Rows from block 3 of the audio encoder, named by matrix and row number. Rows with one number belong to one attention dimension. Each number is 200 + 30 x the weight over its row's rms, rounded and kept within 0 to 999. All counts start at 0. After the name is the row's rms in percent of the matrix's.
# q: attention query (encoder.blocks.3.attn.q.weight, 128x160), inputs 0-79
# k: attention key (encoder.blocks.3.attn.k.weight, 128x160), inputs 0-79
q.19,101,270,204,191,205,211,208,206,171,193,134,233,153,238,216,210,196,198,195,188,167,191,201,172,171,185,173,183,150,197,153,183,189,195,210,168,191,209,234,173,182,168,139,192,233,225,150,268,214,221,196,174,178,189,226,174,184,250,189,178,210,184,219,186,254,203,193,140,206,168,194,199,215,178,266,202,233,203,210,207,190
k.19,097,169,203,156,185,210,134,206,228,148,235,181,237,214,197,196,191,181,239,220,209,217,150,148,182,235,257,179,105,200,223,182,255,201,204,230,228,203,198,203,199,241,216,174,169,173,217,210,196,248,228,192,196,248,190,217,228,177,145,183,227,171,247,226,202,244,161,166,185,158,214,230,182,220,221,162,268,210,225,244,198
q.20,097,174,174,208,258,210,153,211,191,204,146,188,144,217,184,219,224,171,194,244,215,183,146,150,263,181,227,187,182,224,209,232,167,277,217,214,209,263,121,196,180,196,232,217,218,236,234,191,206,209,277,189,237,224,197,166,212,225,156,181,168,208,194,157,187,164,218,251,179,188,199,185,233,214,184,209,255,175,250,146,251
k.20,088,249,179,192,185,232,232,194,159,208,222,181,189,224,204,196,231,225,171,226,226,189,179,198,216,236,177,191,203,258,162,226,163,197,212,224,163,214,252,210,274,195,221,210,223,203,204,181,142,218,267,172,183,167,215,194,228,213,219,126,181,168,175,206,168,142,164,158,189,186,209,214,224,229,179,243,214,216,157,263,170
q.21,101,195,233,223,170,201,125,191,202,180,210,234,213,220,183,217,248,256,210,200,203,175,264,190,225,144,181,187,152,239,231,150,195,187,220,246,164,197,176,169,236,200,220,176,189,177,240,167,216,125,191,229,214,193,207,177,213,229,200,174,233,227,267,232,204,204,195,178,191,223,226,258,242,158,163,181,180,199,188,199,186
k.21,099,236,168,180,226,184,219,139,224,211,169,195,260,166,229,195,221,221,185,158,196,232,214,244,213,171,142,254,200,191,171,216,171,229,162,183,184,210,208,216,220,202,241,188,202,259,189,225,242,175,192,188,174,202,184,235,207,212,218,242,253,217,215,210,191,161,248,198,174,247,131,174,158,247,173,210,232,219,180,193,223
q.22,098,238,170,211,205,158,267,186,177,221,207,189,237,172,214,213,200,204,245,179,162,177,198,178,213,132,167,214,227,206,184,212,228,197,197,236,273,223,161,209,174,240,155,247,223,147,186,212,211,202,255,210,108,180,234,200,201,178,209,227,213,196,253,195,175,234,213,194,179,172,224,197,240,206,168,193,204,173,195,170,193
k.22,101,203,200,222,232,212,154,176,161,175,216,180,223,185,216,186,188,223,188,187,204,178,175,191,223,157,170,179,202,228,168,185,208,165,179,140,169,228,280,183,170,188,212,221,244,172,254,217,136,186,246,204,234,203,247,167,182,239,170,197,195,228,158,187,190,223,219,228,188,189,231,167,142,177,199,210,224,189,201,200,202
q.23,107,154,244,211,178,213,190,267,217,151,243,229,212,185,179,247,293,215,189,181,244,225,236,196,238,199,133,206,219,173,213,198,158,115,190,192,155,182,215,154,237,202,185,154,210,211,209,219,179,182,214,183,213,220,204,167,159,211,201,171,178,161,201,185,212,150,240,211,204,213,211,181,148,195,233,170,256,194,202,198,265
k.23,098,209,224,177,191,245,185,170,168,182,166,253,197,222,236,168,235,185,189,236,184,160,246,196,238,166,191,195,224,202,212,211,227,245,212,196,181,197,214,185,218,239,244,184,189,269,140,224,239,251,165,145,164,225,218,197,203,172,178,167,153,149,163,226,210,207,191,205,188,267,207,215,193,192,196,209,210,251,203,179,220
q.24,099,171,172,206,133,141,222,179,188,180,192,259,194,177,222,198,181,239,200,239,242,198,251,177,222,211,206,159,133,159,172,164,223,219,165,200,210,198,212,168,173,194,170,202,228,176,172,148,149,227,208,217,231,206,263,192,177,145,179,221,187,174,206,220,233,218,153,194,201,178,240,217,196,255,195,181,199,240,246,173,244
k.24,106,167,270,227,194,194,196,157,186,215,204,242,236,215,216,177,161,254,183,207,234,176,228,188,180,219,221,185,181,229,213,221,218,216,166,166,181,204,178,192,184,190,249,247,137,195,168,227,160,250,244,216,229,228,257,249,179,171,199,171,182,173,238,180,181,206,126,186,244,170,209,223,211,193,140,223,238,186,202,226,190
q.25,102,216,228,198,263,197,197,176,221,211,187,229,211,186,208,190,221,269,206,183,201,171,192,139,234,199,207,205,186,198,169,174,153,214,162,205,201,171,256,216,208,145,202,180,200,192,225,199,274,231,182,206,237,179,187,182,251,223,181,172,179,211,215,166,115,214,205,166,183,150,260,169,171,246,193,158,229,214,191,189,206
k.25,095,223,212,179,202,195,205,173,180,176,229,253,200,213,220,233,165,229,191,202,221,216,235,249,160,197,219,212,204,241,233,219,259,201,212,187,147,214,159,242,237,202,214,191,233,192,221,169,205,225,143,143,237,219,146,181,246,174,201,221,230,181,220,237,126,140,229,197,250,245,220,192,190,242,184,218,182,183,214,221,204
q.26,105,213,193,215,125,199,231,206,241,209,208,187,275,261,157,223,241,224,216,142,204,206,145,166,211,254,217,225,203,216,134,217,150,196,183,158,191,240,188,157,258,236,178,150,164,188,175,129,163,134,201,228,144,228,187,200,191,229,214,183,222,200,210,196,165,189,167,183,223,163,220,148,199,227,181,211,212,220,221,226,224
k.26,095,252,207,195,208,268,220,179,226,181,200,180,189,223,181,188,165,220,185,225,170,181,214,189,203,201,194,172,219,174,209,160,227,229,279,232,168,178,187,240,224,190,192,258,160,217,177,172,167,122,163,229,175,204,198,236,177,205,186,183,205,216,201,228,176,181,192,229,181,194,236,205,263,207,193,198,162,216,254,200,254
q.27,105,223,203,251,226,194,211,240,202,238,143,188,169,216,204,189,183,228,180,249,125,225,171,184,220,190,221,159,259,166,179,214,225,217,173,243,267,146,235,141,188,226,193,202,178,204,202,205,192,174,160,210,202,236,199,232,210,198,177,215,224,175,190,197,182,248,188,183,225,230,162,196,196,252,187,163,242,211,220,280,207
k.27,094,208,207,198,233,221,203,194,246,178,231,185,185,153,172,192,146,217,200,276,242,165,155,201,187,227,246,187,148,182,232,195,215,193,182,234,195,180,201,168,182,208,165,188,204,162,268,212,192,202,210,216,207,228,178,175,181,191,229,225,179,191,241,185,185,176,203,189,238,202,185,236,197,152,267,191,201,229,224,192,192